Rows from block 8 of the encoder, named by matrix and row number. Rows with one number belong to one attention dimension. Each number is 128 + 24 x the weight over its row's rms, rounded and kept within 0 to 255. All counts start at 0. Numbers have three digits each.
# q: attention query, key and value (stacked) (encoder.blocks.8.attn.qkv.weight, 576x192, the q third), inputs 0-95
# k: attention query, key and value (stacked) (encoder.blocks.8.attn.qkv.weight, 576x192, the k third), inputs 0-95
q.8:072129117175138130138089081105156120124113134141137132132098141120127141132132130109113165099154124138103179091155167099096151123101138126133162114171117127094119144135125137137162136153072089086132157136147144155150114153104128129136104116178129145142126117160083146107159121131145106141
k.8:133130112113112095127100122114170158157151140117093143131094161149142154153117144135135154146151105177084128103125179128162134110124143151129137148185115122084105131140082088137157098150153121106092085175116123153122129131139087121120161117140089155129131089102108069118141090151159141130
q.9:147130134128146168138155115137103110158122086096142111087189135113136171167112115141134145114134154109124111100112107162132131151133154106155070063112140116106147153120152129121112112152124168106129157130149144128126107131089088112126145133104096146142124145121146161086127157172152179143
k.9:133153176136148148106133122104130128144115148103131101134134077126128168060153073119149111117135147124119082124138108119135129157119128118152116132151141153138149112097145103097147152137150159118133178142146099131150160142148139169141123126111103117123148153119134137160150117138100108087
q.10:116082106119129127119153143113111109167130177136108104073121112130169117153133118131158102131112125102110100101077179117122150098093172171123137103137113119150138145122112119122180110105116117146121095105126136148142165140144138158139132105108133130126088137127067134079118144136109140172
k.10:127118134120091119107115135094132117149129168113158090141126147112144136134163094120133121117109181116149086116135112140138123136138168121120141046111125141157113122081109138124142132096124135167136119097123136109141128101161178112112090083151135105072151163119106099117106151085112136135
q.11:144156084160104145134138147149154085096128169153164163110117113098125128155136132155147122132143124112156156115128158152064096120159181148136135114131104145125169170129115108161113115175120150163130171079124123124146130099129136091157099153093173134137124108107105110131103114161147112111
k.11:156132153140084102129154175161142108132139123101140098116162121168132134129144115108181136130121072132138112126116155156084118110140149149148140135160094144116138155147134104145135114147171115089109130098165126140173106118140113169152118145138105094107112098129129080096146136182127132109
q.12:129120110181107157108114141122095133116174146142092139111127125145157177110128087125147119160135102133134127068145135108135148113115148161147084097170134132112087158075072111144142099161137091107142102154136133126122124124133143147163124124133091133109111136127126136112132123088141131175
k.12:166122091115088140113111112154087112158102105101129158142105128085145157129101105109145168125136103105142109064118140159136123117172141192159136122139125104068127115100108104133114114148152070150112147151092142118145118140166158142120139139125103127117132131136138155105131094160180106134
q.13:187152105115109095120104144157113087164107063156130131156151172103074090120107102132148110108087169141126108156111131113115168100113121118164131131099109092143142139104096109172097130125131088127089141156105134129123123106115164109153123166142134122122158163124115131138121137159134084170
k.13:136136126137124130157182188184083144139139080086090154101157138126098096128088101122100139127143159101094125125090124153099112170114099093179121120127132106138129152143109098181095108137146095109137115145140119120148123129130092136144110178132133142130099129134116143123105139161126115140
q.14:132116116160098087095169139071141110158142095176128159138117112144131124114120109140114115151164119129159156165178101135104168145138129127151161152148097144119096093109171127111114160136106137103084151171107132111101119163163111121126125126115133142153110110111156129131126127122109072132
k.14:162111061134097132123155134131144150135106158170119157147082132181148098142133167144104123137132124126122156123129147153143164166123133132123123133147111143122144105115124161112130158130136131109080134132088121123101146147100094145112166118134164125148123123125167109125124123152118117091
q.15:168145096141106091114138097180173131109101134125090139090123111093104137155159155094174117119157108157149148157122117141127104154084127172114152115102119103112138089111107122143136162109158111120122098123129102106133123092153191172086144108093114124124123118109102143106109102163120081101
k.15:126132152146129127139135162119140113064145159140090138133144125148111131153110160123168135129145092157120176154111104125100123118125144130112124045136138140129158103160140129150154134081143095128142120107164089128136155104077148127135167155102095133139121170112081101160134151102117108149
q.16:102103150145154096133130066106144127128088134100097091148117141163150120109154159131117166132106110131115119141107173133148094133102113106187147138129116143097118147158096125161115093153091129161126147127130118128070104105126088123147102108155131098133138151150126160141099147121127175044
k.16:110106120113133128143156135118144127137138142126135091119113092145138092116125135126129172106172117080111172152090118138159130139117091130151119082197136106113082130127132129152127085142079155132118141123123124152089104127109115122155119089134107138146134145137080110122145123138169119147
q.17:134170136109151131108126116119097107132153127148071132187090115140112099154105118143082093142130126103173120158164101132120146121154118081064106151117136116175103141142102122139122099082128135101115148143128126140124148165124097129124113112122126107133163140162139086144126112086136181139
k.17:120169150098138155143109150126099122157152133137102122141132153132147099137103136130093103144117083156151147172126118125160153157104124111106182135125170098133146114129102094151101140147129162151128145128121097122162136113118128127155123142111130114111151183162151119108134096082132166152
q.18:105111113151127141121088099117171092149124113091129149154166139102149112114125127118082104140095171147111136126168183091137146146133143149101174126149128135106124118064123095098138129138141120138168127134147106127133110090136118111122136119103148161153160144138080108108179145126131109121
k.18:082098123126097160139112108132165128152138136134098131144162117094163132085144141150129116109155157127157157147158181118105117130099158126126138093127107127132177150097079130152103146168146106110112142144107121155128154079144087076085146139148130145163126166155145126136128121103174099139
q.19:145111119143127124130113139196140148145104109108133122123114129099142134140124119104153129103133158151130111121129141167106151101093114130145125125104114127129092138146149135120187105144133155091162150138129121133187149149136165087128125161096189129169131143129135150122118106127125113123
k.19:153139124168144090143137149148125129137148096150149091163115125144118138169121138085183138091167144117133131155088167134138125113111132138133134106124109134123093131137141163048153113126122101106124151098153102148197143127145124130107149164117166123119088119112129130162100164113124118145
q.20:116078140123121124112087164141107124148137132136114147157145121098103092176128106094108109148106166124180099186119141114138082125146097134081139122099161141118156110127133121115130161111161194088135148128162154149138130157082121064116130127118135137098174090138142124106127107120129170152
k.20:108112106118113111123088100155111148129168102174137102171108135106139073136123120117108112142092164130165155112159160123111120104132138133093139104139152176077148115121110130107107135118149164101157158150131113139144123165139147099109130149108140097087149120166135116128086131107161129126
q.21:123118113111108108188105154112143099126121180105082149138142086175114149124097130155092152166096119154103118081130127143166115151096131148147126117144132106112140104109104148162110141128149101116150118145147125125100158155119127088134109093150114099132159129072136101157149128131116116090
k.21:111126135090115099168104094117122113095123173122175142106153092084089157141140183143106140095134137117138117093145114122160103106128136137170124112100104086109118169151112150158092133125113105158123132149135140126143143161108122102138145119138111148102128139076129148144132124132128097121
q.22:145118122178140123191174073087097133095164135120161176153060127141117149117138178116120169129122107097095160157147164095134103127079158095113121131119168129123121156151136118143139115143106096129122163143107093141134127152107125165145125146125091093115142083150140096165107120119121134124
k.22:110112164132077139152169102108112158104120148156159127131098096146133120181117154126105159133124100118097130133146133095136099107053142127116144143129117137126119115166144113103115142158112078148154177101132134118107100117122149101112131116112108166150142066140135103096141076109134096139
q.23:138122104142103167109136147066135104135130139143111149123112088107117125100117125162138124106119156126112099112160136107143124109127129112089094113105175181188152110080085124120166135127136119100158095118103130095137162136133118088140094095125121171130103109118120129062131104153099135145
k.23:136136113146131174135147151109145109136116088127142146124142115100120146114160155135133078136115088080130158135132127058132137092098145143101140121116139109144105124122134116085124124100113112120127143135103130124183129142138090115100142140081102129133099143083112159054132135136125176119
q.24:157132128177138166100135095132132132132143140139170118110104141147117121147153110125138127162156111134137080159110085108098146156141111169128135101144148136143111095132180207118093121112125147131155134099146115108140107094129157146124135132112127138148112076171120109149117150136121132115
k.24:145129098082146139163123101123117134115100166124153114093105137136093127195191148178101103173118139132157106107124139106099137163163144141150137123101165123151105107116131154118100132082159141145131100107151097110115134112105152115144142159160101103135126091166117148109162127147098103149
q.25:156120132110118144080104140151123148174132135156119120148086142089155135099101101114143082122121139135170125175143109104097115131108147137109133134082141146130094131167100124153132091118170107135123147144124115119206113122133132148123112121081136133082173142159147128070073137122095165120
k.25:145129128135100140106116182126132117188108154124123099122118145110137122110093100115114122110097127134152135122145118097096129120092123124153132158116166196121082107156140101128126080089150087101138129137142125132131133159159136142131121159103176137093118165161146094100112137122130170145
q.26:113133133136133108137146103172131096141128116144146156133109129137103101173173126162167110133113167118134097152128118115126152149098136124101167101118108108187124141116118099136138109087162121135136120136103117166163139115167148155167104121090130090114142157110143139126135118169100129142
k.26:156093126101127106126142160112115102132119110126174150127146144111106114158118103126168124131106177135156105111124107097113137140155163131148138110175115127145110118106136142100091101089188096139147158162133091141141129123156107118156120145105126155109133138136105158106118146143100107094
q.27:159106130122162120139088173073121155104139108119137151085153154118140162117133167119122136116142109092096186140131151130103108148113111156132119151098137175093118111138138077134135134131080087113115138165097145175110083155128123116145127149151093162118131132146135068123142134135116118119
k.27:142158132135115152154092151085121145130110115117134114112152148137138136133112159142083124134159158087120157150162134134099116108143142139152088188149146157145085099164133128124133122109132106107157142153096138128147086138167118148150146130140097160126180119096109113102136141109133077123
q.28:123106103148131144089140176130139106113118116092151105078123118122172125087176175112116161115086116079088165135077151060089169113138130123160095144127133167139150098094150161080117140113131140152131092124139136115155139134127110155113141106157115098099122119119143158115160111143122138110
k.28:143119109156124142142121161107131108154105114133166074129082145165135116140111148145139147155096139121105151146133136114072152138152162146142101158166142131116138079144143185091118142127121105131143110088139130096146181137167155151127110117144098125122140133111117172140157154103119104089
q.29:115112141121159155110143094129109119128072149105120112134163111141138105128162123137121136137122140145147114132160117120097119123109081155112155107140129134165122148121117113154136080172164123154151150148158187097160129152113116121123080131152111125111151169098126128150108141115083155147
k.29:098140156119117149130139130103119158155115174116120144122124207125119149143154123086123142129137138131146130109150065118089138137138128112125145084170146140155096120110118150098173099129156124133133126135155139097160129129104144162131104106121120093127147128128104077136106124090114137137
q.30:132189146099145109067122164110121124112121110149154119133127146087113114161131081140157087150176102138160127126149079104105141115135119107090132162064092131148099153140129080105134083101122131137138146117145144117168109140141114127104147115087156154156091143120169133077138116155103129145
k.30:135157122094144150102146168102108148165141153140123119114129176144137137144101093084101087160136114138101102162155120138129131103115133109110150159105120079178110117135131119117151071106162166111126132146146123114159134128113091134087132105099161099184137122166150107138162130142128150170
q.31:113111132126093167094114117140142149106144139122107115110121100102140112102100127093100171152124136125119132132179131166140080112168116101120117103123145119128106137142116133169125140140107149107134110123137166148101157144106130141108119111104151123119160091125128094134120086134158108122
k.31:153095130152137113118098139147126158146100120094120067115085129115146152114150144116130147133137121120165181138141139123155109098135117149137127127095111114125150140130118158157159123146105172131094125166097152099116122107134087109119099114151112103105168099106127129149144147172183121131
q.32:133164117075113109160093070097142160148143122101126125140148115113118146097138142113122164094173164145073153110113130155135139108131150103182148112129123112104150169152167111117131098119086069114106178152153099103130118127115134117137135130108091157080107134136130181111158108118135124132
k.32:123091133086086125128111152092133114120156124099141130162132097135161174090107124116146132101150154114127124099109176139143097107103096117138108108193127083129143134166160118121134079151127083137126135119133098091135134113073130168142146142131124096119185128144083121123120108133129082134
q.33:119131099174166136097141148161115085178127122137129080084136155183115130135093080102134169115118127126148124152125151114157143141166097073139122153110068151111107128153112104101136127131152158132129110159103134139109100106131106137095115130126104142140120147092142110103181084109115140148
k.33:136129096140172109100168102130132118188128154130117134072136116127152109164129074158134146107118121097138134144161130121161161134154117092148154107158100165076146100113117158117164134134145159169105118151109138137074140112104089106097107117146121191112128139124146112145145100144137114108
q.34:088095101164119125114125145126096142151149123130089120175123128140145133083168124148164149105191096138129191127152181134130135144141167157153151096123132101127100139126143067125112185158118100124153108092145129126132127154132122118121125152127124097110170160115143159134124092169149137133
k.34:160100112153133116117124138148104158137147087134116119153146114120114130127106110141147141128164109147136171132119186151158124124161196139132142124142118103136090152138172072093092157127098100110050112144099118127139155114092151135148112171099126114118136104117137156104107113145141116081
q.35:123121112142126125082153094117085160122097115111175175103098144094125153072147100109139129168107140081163178127128108170078114115121114101130109117102122142114136100121099115127139127133177149138169105094150109090119125109134145158134148110114182101087120136115095151118169143108169129129
k.35:131127148125136147120156143139153067170104141137145147113125112097123141090098127120142119156086151098107166119192106134097126104125144084153066125092134175169142134138111132122106095122106117127132101093098152123100119148138126118125114165166169120121097130134115150096144128074141130125
q.36:118108117153141136099130124155146120124121114129137088124117122126138097121175092115141151136135122101125087125133167115162184123134145117152095117119146102156106153115126099153109137145130142173124135144120121118125108127117098099105136105117097188104114141121136115114152118135085127144
k.36:096102156146109161118160130113097104117127136124183117149098137120171140097128110077128159126127125110126085112137155115128144114098114113150155097121119145146100123085088107106156140114151115154078139121135163141128129124170114097131111119126100186138113161120178068126159156163123121146
q.37:143127113102120154151119104111159156131193108105098166113143122116084143132120177147126140102197142161126122125114149125185090100124160127156105132116166131102135114109155094111127114124128104132152118160149114120111121139126146126128094122133079120120120116132091137137124117134124124126
k.37:156118124114095151142140107118126124107182136103142148115161130148142103099171145100125138094141142152086121162099138088171085148119135116124129137117175124107135118128172107102126078134110114173120107148108123130128133122107149148116100096149128099100108120170083127142155099085106149127
q.38:155156141101127167158104159126128156125112097128105157098101129148091169095112126171161114099131136111193117133127135147101150108163093118122117130132134104071132149108128149144162093125160122130142154121140152133096100101136124157106157150118080147115131141142115124168170118108120093170
k.38:117127076128114143152078128154108168143160110125142109168109174131122142125154115149106124136110122138106098137174106132108118113168117115112143123107129121054157115144117116148171102118123120129171165166127110145100135158114170136138102176164122152105132159155122161134121132122143127173
q.39:125085098165147102104124177108193132106141142159129124135112140115129095105125145120099169130118173158127125160140138080128172087102143104101097107139099109136110167158135133145172126135172137111146173144176114146105131118133128100133130138117123094093178131144128111114192135106108093119
k.39:099101129160118146125150123121140139125138123131153138129106120096170123106071154090069133102151141142116132149125138104131133124090134112107138132114092156103117132169110131128155095130126149105132126141175116153163108151141103129131083173092129133139138143217117097100157129122102107157
q.40:140150120120105135056115151113087147154109141135133133084124170106132129141130115104174129116113109078138141142128138135109185193111129094111114121120126147132120082136076120105130102140148155152115145130106135104182152093091110103090156119136133146111100096165121116087102146116155131134
k.40:192132156138140094109133166078133141172105145150091100091158164127123118139121105134197107134160121093166160107150122149122135151153157116099135116121120167148110126115119105114126119132152087128126128109084153110104153122135159104068161125152163166111088149107135102120101143113107130119
q.41:119140152133100110112139102136107181143140127178165129107144140098129154157047133119171115071127121161131136147123169112118138154184150179155172096142087117123120136160144131117135152152113140197133152158125127107159145093158174141166173163138128115174137124128122145123133149143164101136
k.41:122113197145097067138141100119094155142150128154125110150150142109129155113073098140162096103145145167124152119158158173103097139137140138136149121218139122108132114154144128100125117163133090113114130162121143135138122115134167141155113149155132113175109090126089100125135166131098122106
q.42:148169135106118139135130157119135127152122108104160174107151112141149187096105118078146108155128123091103165126107107125125145089126154132123082168127117090146140192116105091095125120105103121106130128143118132178121127146137158095151158104134132158110144125094148124113086136139126047129
k.42:131166173146134094157082111060142155135125124094122150103132097140161159116093108132166138133118124087088131126094139144125132108142113114127113137122158110102113170111167108145129162107144105144161121134108152132091134182130100140115189132118178142085122144134145142125081122121135074147
q.43:126101127108123173182128110104152118106152089080122160095146120123116115118166127130137128116151170131115145126144134101164069071109114116169083156098139105129134104100110115131114116102117118102122111127118120141113115146085123142151162107114134153112121167092117132091138089129171108109
k.43:143053137133133141148113101104165098107156093073136178099131101125126143119125173136110128119156174142095154148107123143133088106112127104128106188120146144105144113092131121160111118124092127135119106120119107110090117163082124157149146111101110133093109137126094137075138105115139109141
q.44:139162123126121143151080157138122141141137150062160141144146133112127128106177122111147101161130105121124087150093116132111187120119102132137125127076112105147151128111111148124106123106132101147136123119122131154139176086116111140172148096139136128166086160082138166148104125155073177149
k.44:116121114117144149138121177125128119098114117098152144102161155160117126110129125092138132147074155106139134128123144152077140114126115164122123124130132106149149109130141150160121093102129096169177134148117118178126145127158110147174135118138125125120105150085123117179097159190127167174
q.45:135081101091131197127165072181122134111154097120133099163144113154149119119136127139131140107146133135089117154123173132169135126124133139155183151138143112127091102099108071138121126113114142160139137133095157154144149113122147129129107133168158128164118093120109102132108132158078116147
k.45:139128146136092150137107090148132127112156095121128112165120114135109126125169128107132132112180128116128191128145166107144171126158104156115136114122139105116128123120135074120100143122161095111114158147104152127097107058126143116089135099136117185112104133128115153127166116178112153130
q.46:142126154093139146146093107152156144130137095117135139132146122113130100075114135127154076100118111112106158130143160170170060082162132150149101101212128104152114092132098117138133138157119120132139125108181129110132097149104130104154134089123149098099137136121108114136164140134149090123
k.46:153152123133094089169099094128143127103144056122124118109150116090082124081155154139150132119088108129106095110146130148114072096176131136146121101112134114153116137121103126123086144175085156107117134119134129150119109160118137118113121120098157106060101120171104144101154096120152104177
q.47:134115118140106167131142124073150104108115115094070133092121138173126120162162158103125093133160120156109155158134145096166128122133154116146118085137121112135100139121093088141129129125161121154103108129132128128134093118116120130150133105153116123122100130140152106104113095145176144170
k.47:147100133149129138151138106132150094109130138093084134091126113210117145120160156128117152154149132141131169145111168109109084119124158116138112110162128156124097116136098127114120167132149121141081117112123163186121102150138124116167125104123110104124110121137109109141124101121141136125
q.48:124133142131166184140133126146117095140111109131111123113166115131134107125108131127117107102101124099103181129139166130131085147141083120135113143148127152077140150151077102102094154134123147124139134118120170127125108127105126112123130138114165149179130121167151140159143099121179121119
k.48:106166145170133091134115097101137118146107117102133101101178138115117113131133156136136151112121141144122124111153120169108196120147091184101152108130121161159150138141123132092150130150142166142102114101146114145123121142110127150118109145131173118129117132105154161135125128142145140160
q.49:142145110085120127106113108098143123116129141084133162160131138133139150111139128142103123111152132151119126120165096155106118125108096155094076158145107102140109113135178162121095139130124122113177119143141118116086111117109154129128137121076154071206101158119183104165109145089214115134
k.49:145121120131154127141127153120088117118124134128119175187164091188091137101132104158091139120127132144105128137162109100123123111116139077110079097127146110112137151120134131158119162134121134110112163147155129138133119170099141154107114141142149071106174141129116097122105155131151135124
q.50:145100091134101085136154153117140104137115110158124093128130172145090135173106126098149118142120142087137128129147167136155145101112133111155171158148122159106111131107070097144136113119148148110135088140144158137122137154122113101177074141190119125152164127096093118133117116129144116170
k.50:116085122088143119131126105141119137142124145100155120131133152125146134118138104100157090147132164107138158099138129128167127134071112139064109140108142180137071113144096082133129071096160099124149121137136155110121121110136129118149152161098119120122102115139150107087124148114103141111
q.51:123150082107133150095144136129122136158155122132102138114142106194130126126125129210110131141149111129105129112089127136063121132138126102124128162151164123108131114101119152125165121116145133142135121146116150118102130121121161084116151167163144126164125121107169143115148108104155160143
k.51:066130123127158113155127137094138118104120081138134102116153162148129153122108150160100142138117122144074131147157090116086097134146132146121150160098181172156121095160168105122153086128112126144126127136141123142086113122109149123120111157137120159116090133140106131126138097116176171131
q.52:136150169125153121132127157139151142113112125148129160111100137158143147170100118134159111143157111160174100170155106149100157123114083107083086089118101124176155143161103153096093131128109112143131131141088138095172133129139100119136120113079137099141107131114107088113125115094160107099
k.52:129136137135146112153163190128114120145158095124117154148139105160131097122145158113108167146146148121146112132145126145102114154073077072149098129186144124097160149139119161132093202120143114139131151141130101122125133176121139094141105122140119125123138130181079127164155105120164125158
q.53:152157139097172143114150083142156128121126158131177144122140096144126124135072125102124106082142120130154136128113072137103080121155119135108144087121126140180117118164140115117110132148068145156145132110147145092120139096119147164149164110102107115112102125120133133113114095148083125063
k.53:186149071115102096171117154151102078156166090126112119111148119127125108144097175137127136083142135147148091158129130163108082111134102154152151113157127122066171109159138147182131123131137105103105148110153111108126112187082114124097126149123127108135161077147095135157169128145118142155
q.54:171099134148169163142152128121144146120148130144113137157172103145117131123151098130119115128137133107086149141130134167128090149151115082130117156156134114160153173095144114123116127142118121161156125095128137122192125102133128085106149118118148157143137125157152154129131118125130151133
k.54:154167138167146120087142109118143119125116114098089180158139147145151121107129113159107151134137148148158117148122149175122144128137141142128138148088093134185135107105145156118123101125129149170157102120132096130122140110144147069095147131127186103140097160101109093131129138155135166124
q.55:135139104123152130116158128101134148114132162130145130104126138148099127140169153091093128118188128115144132172131082127122118142121101102134102143134125089184153162117158123140079128114136131117144107122120144098135153123159168132112122123112122073145113112143167091164166120117162056129
k.55:147127116104169136126120169096119123109172140154126186139113130175059132113146137105068127121144138101153149152113089144101136150110118073102084110130195136119084147127161106138100173139159154150104108159151151157098115123125146113144114114142131132144102166122126124128162134104148116139
q.56:165099130123115121135082138116139166137121107111130126099140141103115144160112157130153069092119113124139123194118140107105145131128125149130154126132157145123135142123124138128119099150138116135136150112135075151100116126138070131134100118107126128121126144128115140158099125109114110097
k.56:143153152120109119118136152105133175115122119118086092090132116130104132122124109119166106134107117135105107098154120151163084116132168150133113167165167108114088151127131141150181126122170101077110134091150087178128150126116123120084121121161137094102118120107059102130162115131106108123
q.57:109112112136162142124137143132132123138110104132138108147136092162125144099140162107138141143085140095103120110106173103130080142141127084099113132137130127102142163160138115079128151133146151108117119123122146129164095133120119108122160133150111131137137114166117152169103163110137144098
k.57:106132139131131156092111110168114156148097133118126109124123117118140138159106123148143149131125082125177149114151147169100188146162151159086138101106142130150108099097108148104135138132149188191132075145124121104114122106151161097102128129153144152125079150132112136153113133110163120121
q.58:159140148126108118109060133112111129124141145094117149111115078157120123143124146177105147134153121160137123141115119107140134130103104101157113123139133145136110126103155130130150138148155113148118134116159105099121124083097144112110176145095107173133130120184132160122134122149148114129
k.58:108133135153143122121131122066125134157094127115134125101145175132087141109111159154103146089152088136113141103091090120133147175128088082157143154122092133144159120157163150170146181135107126096154155115119133177153133116128090124122135136107092130089130097152174104124145110151131110088
q.59:127122101136129153148140106125144114144125124119171102149093154135132137132092134099114139094097121164155137111132101100165090109141126165137162108091107139118108160122110111125151139122117125129166127128137102120109086111144114211154084078182129102110113076147132132110129129160117101092
k.59:182159106104113151140074117160109141112118153116140120116130126124120140123128103101155132121122083082154134130108121126168082116117143132140115090114118152105082159102079107129132134139141128135122118103139139114156092118102079166115113116139135118112110096136128116101153113132117151133
q.60:110163137149089105141095118118129092125131145100146175121102151102137171100110087109148145127117138135162106132128168101137165102143102128091112113138109148102101106163175170126145147147098165148120176123128120126102180139135133158110134135123149101131095118138132066129109114162103135160
k.60:104085172144157100131117166093137121135157139157145120100128106149100130105128153121147157141110144161051112103110145125104119135123100117134116157190078123078163133137133084139101145115117110087103185097167122126153146169139102158169116146146135120155142097140123130127134150141110101123
q.61:128125128108129147147145106132096157137100090164129104142088153113117124126087134145167095156133122131119167169121116150121136163120111132152144121111103102080132141109076112129147135127166155152153123083129130110121140124129094124151097084203096173113167146090140122126112129123087148129
k.61:079126123137169110163133118116079121127126082136125059097113120109139143136105119079131089151103129144114117128146098157119085119128118144112157118109089117145165137137111148148172080124154089147128136120148122141125174113126145146129137123116119123114124095178076112117138146122133121133
q.62:091146136210149137114105121122079097102145172116087128101121136132118112163131117131134093125129144145114120079128114138167125150150107128144110104152156119108118150078149101131129084103093089146102182180139141156159129095130108113127101117135142147101106120109114131104124121137095167108
k.62:171119148161139111135127145061149142119133128122099130120117106126123117159105151115120144098096104136083119126118139174143138193140105132155154119145097125121140158152158126142114097141115097107081147134140109154141127107108092158110110141128157136090135163124144130142161108183106123088
q.63:127121129112109091104129155144137149099160116157117119130111128100112118137099137116186086168133110123168122116162129103174177113159162141149142086152135100147098112085114070144160105130118077143090105160128119154124128098135109142107092100147103191106144128130116151121118135113119076125
k.63:120134125148087125139167123099138158129096116127127124121137140115122149127134152119187129164152124121103154132122113123150130147107141150147169141172138109110165146084113147114155140098124083106141143112139134138148131074109121145072133105156138068109122069120107123112171112141130062095
q.64:105150167118139127126118158147178142122105164151117146106163095126148130144134134129125136122079121138136107162085178103171118115096130179130177152116130078115113118122119158128152169173136129150097104126076114133141118123117129128128136077125148146129101115130083153121088165154161138096
k.64:129138123119162100139099163161127185117121159126141169142149128104104160141116097124122143114115122179078133095157152120129135128080146170101133109149101130080075142136141098100122077157139144149117155149127137121147171095159105120122158093149127157137128104124141159124137140147124144100
q.65:125101129159126162145117117085125161126129116148113147126119108130114118120121139122144137113093137140101133099140067105180097104160102117148102120112079135162133109127102139129150169104136132087106165095114122148149157112140090127094106143150137175155138073131117146128138138136105120142
k.65:106130162156101123117186126132138123127158145119156115107146123141126115131122138143118151115069101109116124089111128153119115096101190124165123109128136122105148143129105096135147196135159101137142128140144122103135117129138119110159105164148101172108107084126110095105105125127157151134
q.66:109114154126104140132139146138181102110131141104104138156151129105109126097085160133148098117095124172109153105081148149095142127129161140128099149137113105142117091150129137123085114169168120162121132131175142140193171149167152109172110136101123151105139115088148164139179130148091153116
k.66:132148143142081146109128134178122106111156175138105145149130147144146134142111101143141122156130136176109145126103097106168146105133160099174140136128112113136095149140157110111125113135097135116125153105149128110201103123141132155183147099167153102119128112109144083146150104130173149115
q.67:161119110082097159144132163134124160099133112128157138150157147100146149114122149140138131164120140126117133095153093122087168090161113123138102168144141091095121130104094110136102082129129086083169148162117088121114151149118120126088123151123167107077150146131150143151113158117101147127
k.67:116138137089121145121112103172127152141124112130091109155154124139124103172095117092150117130112113103111096157070064103155092125105095109114147142116120142117162118107096115129156076142079144113090131116119121116148120106085103144106136100139133140148138100109124132138164158120111132097
q.68:160170111128101107103133141108149110169124115088103158113065122142144144168126127178155124146133157100136157103136179132118136162143139155125072127107113095147147136145140150128146111157132126106152131142176187094123143107131145162149105130118137102180145170113077147124165112147133106138
k.68:102155148136144129133133140143133144123112084069103145122113155145124119113089133149157154124100128139180129156137167134156154127147141173134107134120136101133155116154170141150137177169144112098152122146154100127137131129154126170154105108088141118139134129119097121132170091147134085165
q.69:165104140160151141172120104112111124127139110122139061142133099121122148096161149144127099161143123116097121119160116115182153134078117135100147165164114133127126109138180074143087120100119132133168110142157108124122140182122143126148103127152106126114124170108126125184113135167135147142
k.69:100087098164147146128125142117155101132123126102134082100131144084143131134169145127127125190168134133149101159113116098166108111098105154127176154143113144139117132132115121133103121157117165160136115104148088103147110149113116097093120121193115137147086172101124151143087170157154137105
q.70:144161125158122122145155202163108144149108096131147158096078155122125117151089167160128130139152147134125156134111164145157137121145084095146136096149103115157153131132106118128160102152118101113123167197122109137115108143123108138153135131166148109155137137101128181157110129148110123113
k.70:103176176116099137135143143123144122170083130137145145113135147141117146136081120136154155115095146123113103136114157119131114120146141063157125148166116127140168131119143117118159117138102095127115150131164126138102127140128104126162082123134143103158150110107096169151186117146075087153
q.71:118121118098165088123154154116105139111139119096130074085145102120135158154118172188112128161125092123121137157113130152123138105125125111106139159099150107143102130112134164108083091148134136196086129115134134114106113095160131123165128119140120143150078156136142145116088114157099124113
k.71:085141130133097155150112119140122095133164150078153129067130101156139127159109124130128170168118135126067119097113117116121144112114122099159106153112095118143093135117170148112159100156105144147094172102151138152144104123123117132157154060141134141174103094138159130119133125163137150106
q.72:178139092123123110120138125099164116145122145100102167124136140170086139133125110137160121160116102150115171137111157129129113151129142111131109100097075176160146128136143128115167154130131116134104104093120141147125174110170118144122156149141142165145122128165143113102129134167098122136
k.72:145122148161110149147127084103139057154103146119126146123123112143102114140146132140177173169129106147143135123166161169121152121181117124120134133107106103195125120127152158122175127107164101109123102106133154159090126136179121152108137109124136127130066103133157126099118090161160155152
q.73:133075130150143149122103126086148196097115131161155087136174102123137098123162137116058128167174146130169110144073060116170129099088135096155163195133150158127132121118118137150117100148092102135112102131116101100151111146140100161160114123130113144104153150158142110154088144124117178114
k.73:092091105084145146125091114100127174112132102147149089125114135085115123088134135116088127158142123081129137151150110122112140088101131119134152108111120137114137103113102094131108072136170141129106109120102076119133105148115110086131157117134085157121131178149150149093128138105109155094
q.74:101121117155155188135159093147088120135149089117149078162175083156138127125158145121124119144130157159131150092156085115132169121146113119130135139122127164130119132087128123122128121104108149161124153122155097151113127173086121086127122138136110151125123117137119086158115129143127123139
k.74:129117110135106137090146087121122091108132131133165089139145115164134136097116179141083151130109092116126146071096144124116105112115138118133158147157134171099127141135112124107111140124100119130150123127157116113116099170121150101113096160133125136170127145165119109143082131161140126154
q.75:121131148151159119127115157105144107162098136128116065117126134135108138122127144118156133085133109113110115151117119128126106126124113158077127157078166168158128100098091142141122162129122127158124114093112160126144170137144125121130128099078116134166150140156148122094109145126137102170
k.75:135106105130142100116150180124146103144129148085158136105093118103118117108154180137106076153127152136100153123119152152125164113093123124114106117114140116177120159120156130161151110130159110137091147159111114135137159115167136160151102128153126125122125150142150122124089135146121153156
q.76:146110160098122100130112133143145147129122147125158117088107174126138120147157150087137116155115151130085101173156086096102128103079132149133130130123138103095096166128099143198105110116168133113142107128145077095130145156112108128125127128141133123112127145135112122161127124094126139147
k.76:138120137112170139161107089148096148114114116159113058149121182161117145149135104109122109122150132100130077115109097136126113112132099177104142143132100102117129109120045136143106118080149114095151096147164090091102122171156138134126139177142132082138136170157147135140146141114198121125